From a checkpoint of a small masked image model.
Model: 0.576M parameters, depths [4, 4, 4, 4].
Training: muon at rate 0.0025, 20400 steps, batches of 128.
Data: trained on drawn branching plants, 36.0 epochs.
Rows from block 12, named by matrix and row number. Rows with one number belong to one channel. Each number is 500 + 50 x the weight over its row's rms, rounded and kept within 0 to 999. All counts start at 0. Numbers have three digits each. After the name is the row's rms in percent of the matrix's.
# conv1: bottleneck pointwise conv (model.blocks.15.conv1.weight, 96x80x1x1), inputs 0-79
# conv2: growth 3x3 conv (model.blocks.15.conv2.weight, 24x96x3x3, transposed), outputs 0-7, a 3x3 kernel for each
conv1.8 098:517545422478460485456524613472443530584502570408476502516433523559522574496548429431444502559534513513524481430529418500412523497421532525480476477454580504554517545535513466574548478551476520527446542399492477540409620538427451538457485485
conv2.8 098:487519456456403437536394489463547489520322509521519537512538528453487487470531498470546497559504485530548481530507529476617449482488404513517437495537510460533414468485471536443446493418489499512495485481546459508559
conv1.9 100:441525538470681490469548458463472497489407513499476539422451479505501455554493438546577560466591447526502489483529529550557633524582497600504481460483453465529490495588490512471411485508512535459458522478476534495541485363475485469469542525
conv2.9 094:538505559486525506559577544540518500503468493552513520472490488600534476535529513519459472546456585581550572435478473457484359482456462459452430452475472488475458462445494467480395409436467487489479467486511488537523
conv1.10 112:466450561557493496551554416486483485468562487536455457525460445542566541523473506510534523617527529443500514459448541485464522420440498633452504513537557496535443406564375482421484517527482527636498451468422473530518545523515541480448408483
conv2.10 117:561513562501573555467476506535592587539530513548536554504496497491544476359414392477499470500552514485501490551518526548466565599500556464518583460588503502406505461547429531499554503542526465484481468541480462487473
conv1.11 108:495616610540480402497500541457485557523460495530501505465440567475483560521365441440543525489519489595481507512504538520482503486473520545499516588496485560493497430510480480578479558544488434428556492533510440491460506423503497511489519302
conv2.11 080:488536522570505537530522500494471501451528571509532525543536549559520448486528507439471504512477544539528532567584546424510380475516529537568513478597504485531461433456488567410485537452516488496534466508563560538481
conv1.12 091:453479411444540427537458471398483494460501445474486570484400487557543508538482532534506470526468579483443487470511480415500531412555460502460430507665465482450508532584528563546548528511589523516521467461360503459554507482489494521586495493
conv2.12 106:514477499433550511456420517474487557514568510431476486501511499397570556467538464532486524521504569564486538495458493569428426565514543536443465413453452499540422492486517469459608514481509508512477613473394499438485
conv1.13 101:500481497539487544476530482532507501460503419524389519527498526473506519496479458445493457548499471579486512542477508504506516587492537499350489572402526485516429381511438507580435570488395485520528500506387537468383577525583536464510561459
conv2.13 108:410464487429565483519559472429456488531528507486486483530461469554552516495513471554516517503522499501493456452501467510499498551524511449423470465434423556538538565533556542440531479465592507512486502453505477476484
conv1.14 094:495567598480513445513495560532427565425552544519469541532566511514429515516493511399461466494582543493481527504525608490461454528536482377490525543474505528500464548412535501443478442491509517525459422613567429534505466542555496488647441505
conv2.14 086:499519482538522411539444475450411467386598423413376406552495485561442257469504490404474417501499438550511557492475478297402427467481520496499518514526469480490551506500527562514506475489526513454517428425624533522539
conv1.15 102:505436541547506431476543465405541524442481530564547436499421427472536539493556506505467482478432477507497440587539482600486538478406448541542548533556471373429496529528469485429535509480553532566504481541580429523458482513438419459626473511
conv2.15 097:489506518443512459547508505446513525530513517423506467521501491599461465542509459508530495526526467467478473538521526520454531537504500470576550501557419506503474456522424473522440562449500486479481450480578501510499
conv1.16 104:559571507466579602509529565529457423502402554502490517449505544500467471491531530533416432540485510445448464469450447460476494394492514472448523596543525513533527471554472574458474554435471517476529418517454462564528356578503544505589461557
conv2.16 087:499472483430532500474478415526497521526530494552521553499497480440459431451523555370338337588503550561549511484461443472475555478431529472528530468547501457427488492545500507485515519531533533543512462505662516474550
conv1.17 097:522557491470499610451397413487499471469492462568590462507532472500502438502515528466445455504527543532587442504448462559476432494522485618460501606502536419557527532472515471481465543551429499520511477401502520512531550551543506632436467402
conv2.17 099:481460529562439452512460499514557552643402584531561530450464448473531428477504453494398486516463448538510517546505509501435633493450498517557511497513444465519428543432525576414572491468475508540487400429701507493537
conv1.18 103:523485455476397414501428511485532493531503585517469449446428476499478448496535544465450433432451590456487548451455581525555392537408479568482548433504510444548424574519485535486494548511579577535532524548459503458486435609547437495459450494
conv2.18 120:523510464555490461449531430477537467478538519468480494524509520481477434411472410481502510488525591504532488511403490526447584564570637516571422508393550487492522579501554526470524606524629501505478475552579464481452
conv1.19 104:450593594500548524488459362519536525519480509516495514495653424513463501498518459512515539638517445462561521517510472400545459464501529554533510438531558524482424484536543466485488394521599469445485499485443502500524572479452449407504479504
conv2.19 093:453511484471537536480421497565490579593446568571523531492489445391545386439467407349403373535446461495525502592560539425496516487490523554544509535514477488504484521502443432555542521456498476487499466412505498527501
conv1.20 108:526528449444522514455432530447458645509445428451481527455486444518494473567497574543473485532517496447536519508554523455551486531438459486557574478599513479521633570539458584578517427410461484515452521447540472558486537494525417487604519492
conv2.20 106:519535525515452411471506515493446482531579587507517524492481496451518391484522518474524514512469502500494460515526498406549469509552503524447525412460441511466555472494447721557524459448479514487518437498548486469488
conv1.21 102:468503494541500566492481555363502522555570501570403489527459485532525490455568402463555491494507544439560484535408518479477606474444465533445460490498542477551457505479564494482472487519646554478563538534471497556527526439401536436479596460
conv2.21 089:500444467517464389525524541512529490455583461475466494461494526494545401501538455493416482534593488662653641545496559428502315468489433525559511513612494515498459539532490528495488586568517489507479468421572501425539
conv1.22 100:473492479446526502440504467481472441542539551558555463382469443444464528617401468484535476572489556510479493585501500503442494450525470443552430480501422483516511601538571441463555537529516465583501416468483466527511471424431555577510608448
conv2.22 083:585496503459566487497483416475476446447491384480498508468538494443537543495557476495516465536551441511551528518542540505498444474469457454531490403514402474514478427479414495549554454542521467486507461483526472473472
conv1.23 095:444476482492501501533528442514560502596541474495501547563480508544471536396580519507463572462470495480459489644533513600583468542586472548495429620471472524505497488467494457456535533501500515518584481528667526492594521517470452463497477551
conv2.23 109:522492469596422379467492450487502494503565467473452505521517513578435412489510441472503497466516517439368403503514521516443476517482534492524529413389461487493497503506497515640286469461498504516505478493496488471461
conv1.24 112:446493573500445577600469454526504479565597613481533523497450492481499523458471427572455610643547509539501502501465498555469505468592525538470456375507482507502472444541448551463512573507538459451498448481443601518481505451501470533460463467
conv2.24 091:500471469544455550433548502521565561508572548544541519472457494407496500426488422517522521472533480465473449514487492499449632611554561484500473487390475468521418574550529478449590522441512533515492530480522483481501
conv1.25 102:584455562473503536565466382469521506525565499500347500527552511456479474543464532464457437475423440430483466345500520528504527550594438438458474566546517508513504415540532450493532502508492421579498454547476489451586517539472460519509511542
conv2.25 105:484458524500531576570562538491472471486572529490466438501527455367507359433502459529529533477532476411508474454465450419572458497593538485487529446460491481481522496508460486435638487509548523537466599472438544495482
conv1.26 100:573510427486510433446480575543470502434427451488581523449489498434497489576485501541495428497519584512524452597544491515535613432451520410506535543542643516504465512496414582432437497543520498474524420483498490480454457514547414534439469543
conv2.26 101:604498520562566506492587440474466514497512499484509503491476493412539471491493468498463440552494545501494524518538527577474447577502519478454507441498477510506495546552526607543554535553639507497488463459518443475556
conv1.27 097:490455506575521509442471486496444540442388423438562490546487447443507518488494507526528509516602547461463510549505564696443499563560491578475419531467515456565561519524505512558525445455550490396450466517478503461398469505526475505492456535
conv2.27 079:529446412530516460497469508460501491463597506445504509501463476603440325516504508475478459514525563500489502571531527456495486531565576515492506495461501523561481520519544585555406514463505486486461464509651549507502
conv1.28 105:454643491517398545487513454493538480421473539409486457473521493535571518459494519515595552463567580489492484471446502452478578493378499510494557485502444433646463454518530481513507536456473589475526501503506510508497512572402523548449418470
conv2.28 118:482512518510512490450418478542493511610372482484536550467471486512472509486542500485512501559442515695704688489470498531525561488467463474490509516502478518512501518515536577447516574584557524491455419431582434475436
conv1.29 099:531488493518568501482463449628522455486503571498577440572420478458483501559499515544496492539455421429539454515582579489473509475558465527554633415523528424403516532515516505513457514401500547490523470492562437553437449438492494410431486464
conv2.29 082:528472497654463498524544516476494459441561517512511479479530492505498465459464471444479435477491387373401359471514424390576586510475444426435469484469465521548544507550504625511516541467497486536521429502612553512464
conv1.30 108:512519523568506494425541502423507551530483512438510517435460487493534480472537432516356511550569521564570512490492540492552589450590444548597482553394428462436476512518516496400407524488459462552531472624416498478514499538476524490446497469
conv2.30 093:585515549544453569438462453523519574617578522565576585511505439479524407472499490525499485562565597473505524522507492481491522483461512463493460512433577431575465485479469368566590496421457460492463505620537450493500
conv1.31 101:440541510569543556487491466478589523492425478476503443471562538517449432537397468489485488447509458451550561449522430499425485484626572444431512502462529513454532469462520520483456490550466433544486446484522559402406492415475568461641494518
conv2.31 102:521534520441579522464472453530458547621478529482527459506488501606482522543470504486490543526522426464483503513505478574562517529532544478503456440446484479507487467488471530509530461517451441458533383475620502500501
conv1.32 093:460477640562507581523429530481532406417529479576568445427485438462474471538513474423495477498404587507439546503486509538519500508509579575418594451442468534534478439586498467535519465530517542466484459490551493580441520515432478498417484503
conv2.32 090:481503471520508534465447470476577464523449518438494431484479493520563567462484481448435431485490462541571539518509500611496683528529573467463435490489399535547535526485512539445476540495504503528485486455638515490524
conv1.33 106:537505481537569538516479515423568552485421520475416489429552493462502556487571513584489509440477454435450517555489512480510522504480435703578554468532465526494517449523513493595551565484509494541430571481474448454473564552435561555467464544
conv2.33 086:458446456473445442541452522561617496652598560561568560482553472517422472513488511471420458495446508489541500526526546457514535485553481505452484483430507506501483535526575573388432544571548542587522498502546517477466
conv1.34 089:463500569528448480505454614512556519574464451522558467550421511486458503480477508485579430477514471523587459442576601480488538437505503428489470440467503521563511499499404476577482473481476506554574448433507499419542491460348475449436476587
conv2.34 087:503481447529421434513403455424532469456567539427461504462513474519515413495547551480453442473511433512534553508493509438481543473448449482508471424669428453570469489480465538542522541434551498481495521576528507466470
conv1.35 099:505435548528487462539537461481564419477554566486515526478420565458445511445564438395570451490397448501434425485505486470533443506563436525544532504553442463548503554505477480525440430543461466461573623602549477433570490564480482465484543505
conv2.35 102:534555476668452442547452486530490467490532505458432446474475520430527537472490476502500470507500447470485469521528512504537532510474476502548446482417324485582516463480505532551440537475432449460549531459484504475474
conv1.36 085:495466583534568453554410571523379494549459479481479422456521454489439498504417444464455536504489515547533526477559484566459512490396459545519463519555435559463571443487531534589411575511583462450485514516562466510520503549455480444539423599
conv2.36 115:537479431533454457510479488513475510485659557519553525494510512501434425488491519494491443458491427512541524498516553397464482449476519493535497469533507485466447496476510541510533515486503470494509531612494519529505
conv1.37 100:527479544523490487515460592594500506620430537535538429438602455537483535500447513503502525462441493549424442553454521482536471617501476606523470428497501434475479455592483548494549460468487580559451440487590447527413464528458504531498504575
conv2.37 098:490454462527439431503519482519468493548351460526575564492539502623492557502488481510516533490478533502523539482530493468525489468519514474508494540406606483510502453557536463438331413501543494488515391446606503489518
conv1.38 088:508472486536491469516562446480437474336428566597529462551487524497517525540502463470548468445493543536345523560474555499575428387511571419555496517545452486458516481493438567541489544489494526514519502539510480612506473499491509485451476407
conv2.38 095:563469460643457555549516520474433491465569493492515493486482461434518545527531457527470488548487574506496525474446459531399568537486582539565584519514473477495490471516498535451434504487534493504524500510524449483463
conv1.39 092:420479454488488514574500529529473514553448481520450527523524468542503506536547489475619423441432551551482478503543469417643518459369451447544500635537472444514490500468561588455489497492557463497531408573452497500489428534474454493486462443
conv2.39 108:476490466464462435513465501463414483464588463477394457535499503435522459411477412529497506460432574544541569472444515535446550545534533542528422446530426542554598579548579435447590564487479511506509528503540475468482
conv1.40 107:463480441533574477530509505538504459503467476493558586547510455495464565493521455510485496492502479592560466451492555518485526493515494649498516478472521455534541583483404581439473374515448459493642605429483428384500437516498528503479500500
conv2.40 087:555549529546481476637460520522526445496487565516463512454515435516460409513471425521474446455534477529512514529472525546585395461492458461489474486580420477566463489485540470460462509540479458501496502488422464553535
conv1.41 113:539498521549504464504533565589577478428547480521483529502443577520442433569462534445535476484446545391600536486490551409416446478531521432487496389517507476470514519455495474482491417495455507478508500581453601407617512484538492478547573531
conv2.41 090:446467530666540575520468519442481464474643441441470442510476537408425340562508526460457451478551445453480462459488486423424614498491483459491438448450493497506544530505503530528595482478476506507520516671550547543554
conv1.42 104:440473525485450486448499490520438538527493484464531398385407486446476452512539479483502538504526457505546459568498486486546481429495490631430464436522545567545518547519632534561566504411516526526459443511472434524460445527499589456375477546
conv2.42 082:517441463586399515448468480450546481472436450508478442467490458522444602482505429551548500448482467450470452526529578538517492467485495560586514422431473525513488523488504544568404521462479471476473516433511498491506
conv1.43 100:530501444537422523501373597463471509594604406500474467437444461526530491609448414445491497505443575491502534489525494538461495571584542529499434496501486496495480473508470551574407539479564543517455536513544465526543515531494447480403415564
conv2.43 110:497463456697412430455463461486554512522555529555541543476507533432496572489477460524508534542484498506523500540503548454532502523525507514561474372497533423562403494447488603507530561398548528522494449484513537507536
conv1.44 088:500552511499450534534457492477507478489389461482580450553504505582483554564531430426521535532479481456551499451427510514496457453509475510448425448542372509535618466558471536559463496462588536518558439496568558530492443582525584538414572549
conv2.44 088:535475462627433488519501472472510479531569581449491487515506499552447397494499500460450427508575441472467501529529535333391558470490474500501488451518373557491534523519497568481450507509464465545554539495738536503503
conv1.45 114:571510511466482531534506430438455416529463468535635499491467527514479463467531420522479713531486448405528496433484499547484489505578472485517529544504433458635509573567540468483484528482461550453489482530451546478471508492491471429478468464
conv2.45 097:523514501445535518520492540508486473450391461469466508489497465626542450548583552422537456413528425418447354515485488433494558426489460525523511558435463502492481535498517433533487552502564488479467574478576470438452
conv1.46 099:465533457512550507545552440593485483599463499427498433537524502531498565601493521481545429529458505534476542475518503461542591534571476479482578428477521478503467475691534471491393476448531539516410457494449523478525426499455471437443446502
conv2.46 134:467534530450516489451510514538479501394477449475424438470478518368481475371453412422531443472532556455459448462449539551474505543523540515512487446555476507542497489526491430497561484474466495505535557535419496462512
conv1.47 098:450477595472510445520468482496445538454583485547426464465566454516557449509531485537510547508421537522464535504495492432476637531482607450518432491442457502471504521466438487616495484454553495445419529483641516558547446557545561556556522509
conv2.47 074:543499443593442449529443474503447461449590382423471459479480519415420338491491477419403429554580550453497520511534532313433524438484518537485446518413431479484541471483472572545481471519457499524547497490602486509504
conv1.48 107:510478511498475578515427376414529465561531450512497496442474481507493538539540480497441443478518578539424488379526445434523546493526545422543496575535506451528545486512496500587542493560458531531536503446475415434478544431572481423646467463
conv2.48 119:485562511343468394464473487439444443478479475465469482412433454398494340485455446435515507455523470507560503499458436552486462483506504483427507526474567539512495499483582522518650525493574513493499523491455503484501
conv1.49 107:474497544542474498435470517527478505560523457508531534520587532456424523508504427399440505443478525582501474511531517421534493477618458513523435613672519493443538538524503529554512521509520502462436425465435525452503567437439501545599535449
conv2.49 115:493485474539550544441499403546511531450557447510478499517503544424635495494491506489522501607543459449418464495494509513518516477487497564521498429461365444532478506470497689466684516486536479510524464509581451485508
conv1.50 086:395543545440638495514514539556525451493419474592513499478505529498473460500504452502592493527542508452495436522516526531496540513457455427464493476496425464448548573559456490469410460559438572439428468493569613518563487486383537478445499549
conv2.50 100:532510453566476465507459502492512497518331527520556563545509475552466459507500523428413457558503511591586614500540479468487604491458532494483422481494526485495461446454441465507458475492468496496534486416686505515518
conv1.51 095:546517546471452569543442498447457509581676473494488513536538492521444439498443449440529495464423504444463493485542582473515502500404526419487575493464527464628548526517470429407482505456478487507481418544530515482446444528491616478469460482
conv2.51 086:463495429478518433415466445448444444435465427452510463501495453444479444446505469471505393504473467467499487469465488564458480596525550513476500580397510524499550525459569515424505515527577512532495522404602489511524
conv1.52 103:528462530524518546512484482526477439522363488486514477533474523546454558532609461503515526568456502509434464455448441497455453503612452587548451484496510478468556438500470434539442468489525520596500457615476559534476479533434355484476471604
conv2.52 094:506454477507485512497477468550554562523417538466538524527496443485464522512528486503468440518570397479464473537537539520499548481517466488531415410439386495537449538500495518475521534492496474499498489487644548521460
conv1.53 094:517564485495507565498551456514571575520509453491456493534530534506511422523483389515513574409416494473483473615389437577511496489576476566563413529533496494489555539440480501527465438502441503445487548489561521566381438525559434457549525455
conv2.53 092:543472512644507511484517474504460526459461435487443502473486438546539479488456436496517494536506533454415402437481456479519513493535495510419528472392621486509468474496526632585342482508548460498487397524623513498493
conv1.54 095:504501566486472487635550520345492472578661479505472488523493477516502507438440396545501559474528475451544556508533511468490459491509490459461544459485482479506461544618595505476462557515489520505513509472460591510507484499571519449456388549
conv2.54 084:463514472420534453480465461462429518432632417505461443522501506517488472505524496467469462449506499571538491556542602566456561571602587567502494538572506537541502544512561568465608580508525518516513481531545513510585
conv1.55 096:544501543434566466521558469482456484533468530483518547500472466453572601522544418444419512519542491470577476571625511542478556443353390560470453464496445438520461534527587506532524444470546566578503477485575478448565521543518475486476501483
conv2.55 098:479480467549472504513385521428470425515324496524525483523520473459488461488530521463519493558499527508500491474501501434570381376461445492457471495473462459451422508532512551447510494430430463524501522339575527536524
conv1.56 101:345522458497538502522569436509589524443490459437436512506540416576501479465533550472480490459489596564441483484346521529529476475569551445476521516482489494523513471484511463459450516472508567483538577519380574485536444458432511431440470490
conv2.56 103:540461498524524518473373475438424400458437426413461483478500455429503485478505464539489513583518573583518593491450529582539574614483533602552523535455491538478523501486478570432560500515531483445476473478492363405414
conv1.57 095:469457479558522543452548498546505459471582468485522494532464510554439453489434395505505487474502535566592519507413452432515528365534492564523455447439486520417473564486573486521529423477602464628525472441484529580558496494566509503407511483
conv2.57 097:527498506649443594515459559462414486508468414485487454521520482503505564486496459530470466511427494603518569585527514617468493535489522466452514442484552458524543497558512481527607500460455441494486526430432458504493
conv1.58 112:551430546524452609440519517502526555541518455507514576435430518569491526529491452522428547479508518456495525498530448542496508359459491537519497461514685483558446559521389498550530484523519514387542475497457442511479448469460511569475437487
conv2.58 106:502503475629651529462528464510568525536495546528508559519472488469465491518510481580540516450517480471524458524499524558486422520489479539432489397631466398506383472494502512377505644559656462490565475502509504510511
conv1.59 096:490471527554590439554624372448498509506541547507565524522503536482453466492475400516547464538472503476476418536452552476632562445493499469422506527466510529458546510599503431480526459560526407524539594446482488530480528495491410500518465579
conv2.59 100:451454443567522467584483502540455469419476478469437453471471457476567461367491406517489461490506574517509580520493538540485467526512459475570491524470506508532526478523495415544490505468458489484551535457483534508480
conv1.60 105:598521451495441544535467373352516507567532468512480485418517511495522514592488464441501623478492505462556530497355569469492433445436505443544591490543470544521485463601500467538453491498512521491442481559486513504506531497522524440555471490
conv2.60 099:552519524516473497528552493498477478467386496540526542489505505493581537483581536463542494499496487396464432572522571463426585566512544525515571481522497539497500513515511615536476573518527467489522413481605480474503
conv1.61 108:681565500607431473462512500519515486578456470458568471480504533486523469430456483532529527498476540541491474528524526436508469457469395430565443578484487482535417458518555558415530433553613469513526545478493568490484485489464476556522408459
conv2.61 089:477496517583517575451445455515438482495491473448457449506537517529468469514523478486496483482527529491555545486477517563483536512513518476458498526542481462449509500504498488492562611508613493474444504486399522529538
conv1.62 104:518533384479433484474510491579477576473523514450487533433519526454491523485526505503467517498473458494504543641559595482598593489589556541562585461456492608524529624476500509534519482424551499437543482505519491572491595513503463448538462479
conv2.62 091:545494490458484338528522400504532521454518440506472500475503492520533363463541468435438400505514616450457429481445520478485474472516493539587579460472493520530493462545472563491389503563519508494474559507408504517500
conv1.63 102:473535498548584547468537527591532554505562488516455534484474463482523501525477385564464559461513419526474491413493428559534636466576439677447452518496523442529442510629450472504470562503476503516468470511501479474527531530467481536466482520
conv2.63 093:522527534559568626565549581498516493549552457547512474494493522540461528496483545542492591586442558555538605463494452476504537466478459460459422408493392340455464439475449427460497475518496615564519572523547498506516
conv1.64 092:457447531502551555457428453509522435486537566435522586498587465414512397508495610536527484464486450435466556503496446540507536505438466487536522438496524443681553532470521532487457456617500488576445474475513477478521464520490574531431519483
conv2.64 122:504453484488503535501573506461450489543490514491440450496521464374487439474491454495507505528517478505497470534505512512575464452507460527528493453544469450390423538545499530501456500595596517490501518406439480486499
conv1.65 101:532464524488562475470487414496482485453498382505492454505456512543455520534480492486534414587538475461491527354545597444527550481541504435444484589351502546542486470453461549541576427463533514508486454554508509478525455560463484487615543545
conv2.65 109:521533517377536422461492498486527503504398517509493517460441466349553261520499464415458415435517452497498473410498440439528414463511448467467479440509369526495489526508515415465584487478482483490512509534542474496535
conv1.66 091:514440498478483562506431414558494469420491501595453486493424508469635381487503457482593562433513542510461520483457476499495540386550497482526560455551391555520532493523498497540464491446482514489480531492454450471491654522461444559522537528
conv2.66 104:515492505492551517473486487466470502519425549515491517503488439398454484513591533565500598598506504543562554460517454564501693417475540506527486493593403459566502543496472563505568563467505503437428538561536535485513
conv1.67 091:533553440502478466534491501462496528491522555525445541521566530457379604537393549533548487392416438444462562533551444515466568560524481394474486507449506508458437498466475569490526487502574565474522505439437478483560575430460475596547555480
conv2.67 103:450463419492443490570498509477459474510499483452428513570538521435531488485489419541452488503503467465434454557498561511509387511567487528524413472508464451587464535521543436455601569512496487502509542511420589478559
conv1.68 091:555511520579485503502613447519506451563467512525437545571436451530492550422529447530486461515493530512472496412448485533560502487446472504448497425501362522364430597474454475516492519436573497566550473562455587479547483490538502405493548513
conv2.68 119:465493511523494522591510596473405396511515466529502472491507475536502457478473521444465426496481514534525515557487469495498571481483520455637503491511476513511505501531476409485545547464515493459482530510541533491504
conv1.69 090:469431488530556529422458461452466484494526558525586451623451510523529513540526482502592506466490436467345504601535484537481514518503455422528491544427479513445449443509525430431462510496466449530495478545603499446420520545461581506450482595
conv2.69 092:530482442577480450529512460477477496555503429455493443507514521628465466505515521480477496498559453519487497478527484580458518521490478431496454497422458471501485566588550435572350511524503499512554412402714538554574
conv1.70 102:385466477593471508489561596530479392484500413531522587560540486571496464445493533586504434519549475466506564468628562420522500516423499467487426476575536543489511570487469514395559465491525494528537478509468552477553522516529556500474504587
conv2.70 091:432441494541542470427516447462495422375458408495550478480491443589537479450513460493446424506461486504490505476475462505472521519545423407455505553578675518543483480533497332438569467457495525517478483544479519489554
conv1.71 097:482543547565539405554550413422495544530469556468465493615518506438440542635501501556453470386542500521494581490463462504437533411503467444564566515473586492530501471490523533490541499454496470511489468383550567516430490434485479496468432490
conv2.71 104:508535522544501603472544502494491444444466467418416427437507468492504543454472452438497454489500475440495473471485449565451368519568508502522637545461645552517541460536495459485596464471508498486555545517336515508529
conv1.72 098:523543525471452488418451499535557590419515514440466517417420503516519476552490497518582492475532519574427536435586494465471464486362499535490481421593450475492467510446434534492462523525502392480496525496626582469553473481395497467532460499
conv2.72 103:509477447602406540570417536453603481516376516516590580496568527525466535506502459479451448558441495549528560583581547429464510533468521424476377468430537473541438497492552570447498601495552435521553421509597468535492
conv1.73 094:530497530511459552553503477545521480494444411501421565603462582536498554527423532476585586504488506536452514494647466524543450443503591432473484449467479567465435428503513432493496430474530474495469536565431590483494514495439532555524535603
conv2.73 107:534481483393468433546392561501512535483611518484477514508556503431560450432474459511479482473526577495452478504449513581420528567529579556565446497501488474474500541544534479359524504457477500500487570509398526451429
conv1.74 107:495422532472529649475481541452421525617496485499543443552537458495554499419458471529507564492545437411549451466501532514525575493499483643520476527547406420519434528509546513440440543510493536480465477476442489524468485463496495362474519517
conv2.74 085:562526493439529468517516506572548487511475481504463538485507485520455476513489503482536418383490416440535458442403410390478440388470391476487454488534481500501432505528535481460495502485526429482485486557378466531446
conv1.75 108:426531456521503478482505484395497539517504486438531516453422566505444591492517410516541543439536522469580520433547496561451554464543537503506466514517623401540539416503531457507432401535492553479583498423515512573444525396506434511531569514
conv2.75 088:477521509532555450464450481521460530457496491497496513468469503661468458495519488497495492540505573606602548588553545475603285524499447524542530502526469530474443514533517609507511591563556460528534369437574504413507
conv1.76 089:449510435505552488553549449501525565488541397471582590554458472498463417482618551482526522416513440529458511539456521587482507489571459346477475508494493487486523472604487505528488481486509435534502496519555502511498544470516559646591469510
conv2.76 115:533485529523462519485525520473515540540592533519489495551509536567528457457451471557449569546533568416402415463442506514336501561517501446473398423460397478550495504508494546602470479449537523499501433504570499447431
conv1.77 086:576431642507474487456490539444446593374547526476440474630533516425496505483461497462535565442572493479509524433505489488444537461377485507478505496538422518459531449523412392474460521505561555474490559551501484447516529479462510508498539499
conv2.77 093:517527473504464503512473498517558510471666507549503553480519520498397396559509529471469434455495470547566551545543513437435538464425527487546488499573432476553473540489499492489545552507538468466550548618499485564504
conv1.78 111:560496507535532494481574476434532482459510476469456435550488445526468516546503441543459454513366484434533506481556490531472585447588444497627550548576500440470421547475482584545500512425500531516541552496495472403563502604483483530440412432
conv2.78 121:571556564558485485450455449449518467517442506471496493446460435396536533514516506507522502464500530518509500512486422513513473495495524566589636484456511480482478513509477532453566505484512517495515565506411489506491
conv1.79 108:475577583521502474413582495480491479521489542491533505417487483541490456605429449529484525527478527515548465429528428599527432472474454453498389515526478533530449451531616505619489468483439477510457463520591467523557502434581488587440469445
conv2.79 083:515472516701421510477478517473439452505568520455459461513507562534559449519521542424457465515511593561506569512516475397428506438455508481492505482472528513518549488471468519424351513428494506487511466503576507466477
conv1.80 097:457441383557507571459426391522485500468529468461504515493490508464445445525449511459446493486482450440547496447524450475504426485463513556603530473476395568533509559497513579450524504437549573476458536480527446493448497499452491420577565652
conv2.80 087:552532501495470482645500480525522494510518510518534566491493488437462463505436530537514525545511543512505520566457504538473551491516528496451449437529323475509475522508511512487530510458417478465441550486365494482463
conv1.81 109:540476496461480578553520383532470459561577540462545477478491431480502529533458505513475572585433405501494536504439570439437526496437552693512493473539424436487476459565478497536540471499458501484488486552443461478519509499463584401457488461
conv2.81 087:506518503547456535577559567484534487498743545531509513454516498404375365433467420403397397440521416327368324498516531381461549500538559527468459510512460521535534474485501494481430543466493438467483458552469457479490
conv1.82 100:548553639543476503493419494485487517492500492500471416441463579496449482380513525491496556496605407479550519501603469495577496406564460427514492527522483430555524530510555547498488604484498509596531492463495474529517610587496535527486462514
conv2.82 102:492487443654454464559476479481495519562420563546553549511518513632483603503528487493478477487486455499532561560524513487475526470464515483573527401578438497498499468446496639525494599479526477485555403418823476530551
conv1.83 093:533465531572514562437537395551554491487481440457506466448508504479538482535498524558527614450496549396558493428450524477461536444515485531524545492512443394603433535578472481467538558529455560498487432541377541502534483520386463491490571466
conv2.83 110:506490565533487639502477520440472469497412431471549486518502505456535450559583543467566491536503480552575502381422368550550512485441448459445483581521533528421542475496475519533568514554579463514498481483464460464431
conv1.84 105:578525531501449465548485386512460503439496455472457499525467464498418482523438504560562572551455488484515513543489684526483562498451543634512526524523515410463492499489607465514519451479535572522579458503452483483499465470484438412459571466
conv2.84 124:565501510503424439583479534496480518468463461503485496429478434477485379509533438477497373504515389445495382415477459487575407498504458486483512566423535559511502534495520633413483592471540465485435460424466483470597
conv1.85 097:635481603421476518565522534425566449450568499516474617509461516507492578505487488539586500468553562475456451539475573553555456509410508608491447400549487471553466493500446462529464503525505557510517439489465487484481552473512419585453526529
conv2.85 085:503459468450367543554514535452507508462581488454475496501469492522478461465524473614465533534419576622521631493491545478426529564496556483499460417498525504482505579516535493376530539490607507513476551472495557451423
conv1.86 096:524578555476541412482432526532533499543561496466486463422528503449475497440567530453615411537452540624477484546568593428596560468575546565499466495503532450506504477444428456489531551531497466536501500510502475471511549575515598605513486526
conv2.86 088:484501452570479422495502405497548442580553448406371426471517451495450436488485431474457477515480579526560589474505532447462499539489533445474511439457458458485498494475491519471468492459543561531450480392644520505504
conv1.87 106:485510424483546420450555567491452532514579537563430513597486522461530547475528446495452464442546518382505506523518493527465499578462437447470463436556433438506452482567572481394479496510421488541468521391505458499537457562409552468573540562
conv2.87 087:498489511573536423514426488449503448427493415489562494497520503590476368470520543484516507562490630507542573503507482432534573498499477502467495588400620479491473446469453570531404492528429496473523449466666496517525
conv1.88 099:486558552440423509487493429525465550522560495519431503448357545492461441440504454490545587443489499415519525563508464550466490520567502538539510572458515524543562441584493536473551549486434433478559492517523529507516579641510466624489538528
conv2.88 093:495487524672461502481457460416472423534451491526533478497514509619497511488518453483370490503438618513460514565519495506431669526506506462479490496423491513486499476501485483460345482427476563538493517407670488500480
conv1.89 099:417427492484491509459538449541465452494476560461458547544427512461523388528452512482490514443466541536535432478457509515634538580553543581562501541457507526475565595561419597556548549559519494431459541466506452570426490446472452472517531435
conv2.89 108:470490427576411517506557528452442394486526478440499465487431527423557478449432393536510499466486532547535544549504456556513487488527452530468480548551528511494501470508560488573556477534460505496474565488399510512512
conv1.90 088:484612582529515477469426580510411474458477505504442391482506518543495437498595452510526505368438445518523521499471441535541454526526524426559524491461521491463456504508558444450379483454459500539550508507457510446423541630446483559499502532
conv2.90 094:591560464525469436532438406487548512480503477528560533537492504493402412474518544490400463504436504560575593530555505440434598406405483465547497517556533454579506517497509550489487539512521484495529434490666518514578
conv1.91 114:457615486472570508518560381411456431535481433641506460479481552493494460468453375564478490517511574472550502511435500509642478490483496461521533475546509498413515506556531530545407500600525569496488521505462471451492531533487535509509489465
conv2.91 134:485503486466466472480514521554483511573417488543610594489505456488580521510501502452427475665499567602621611596621534547549531526540563488479519539476507502492500501491470550498497522481511434439449357401687472456521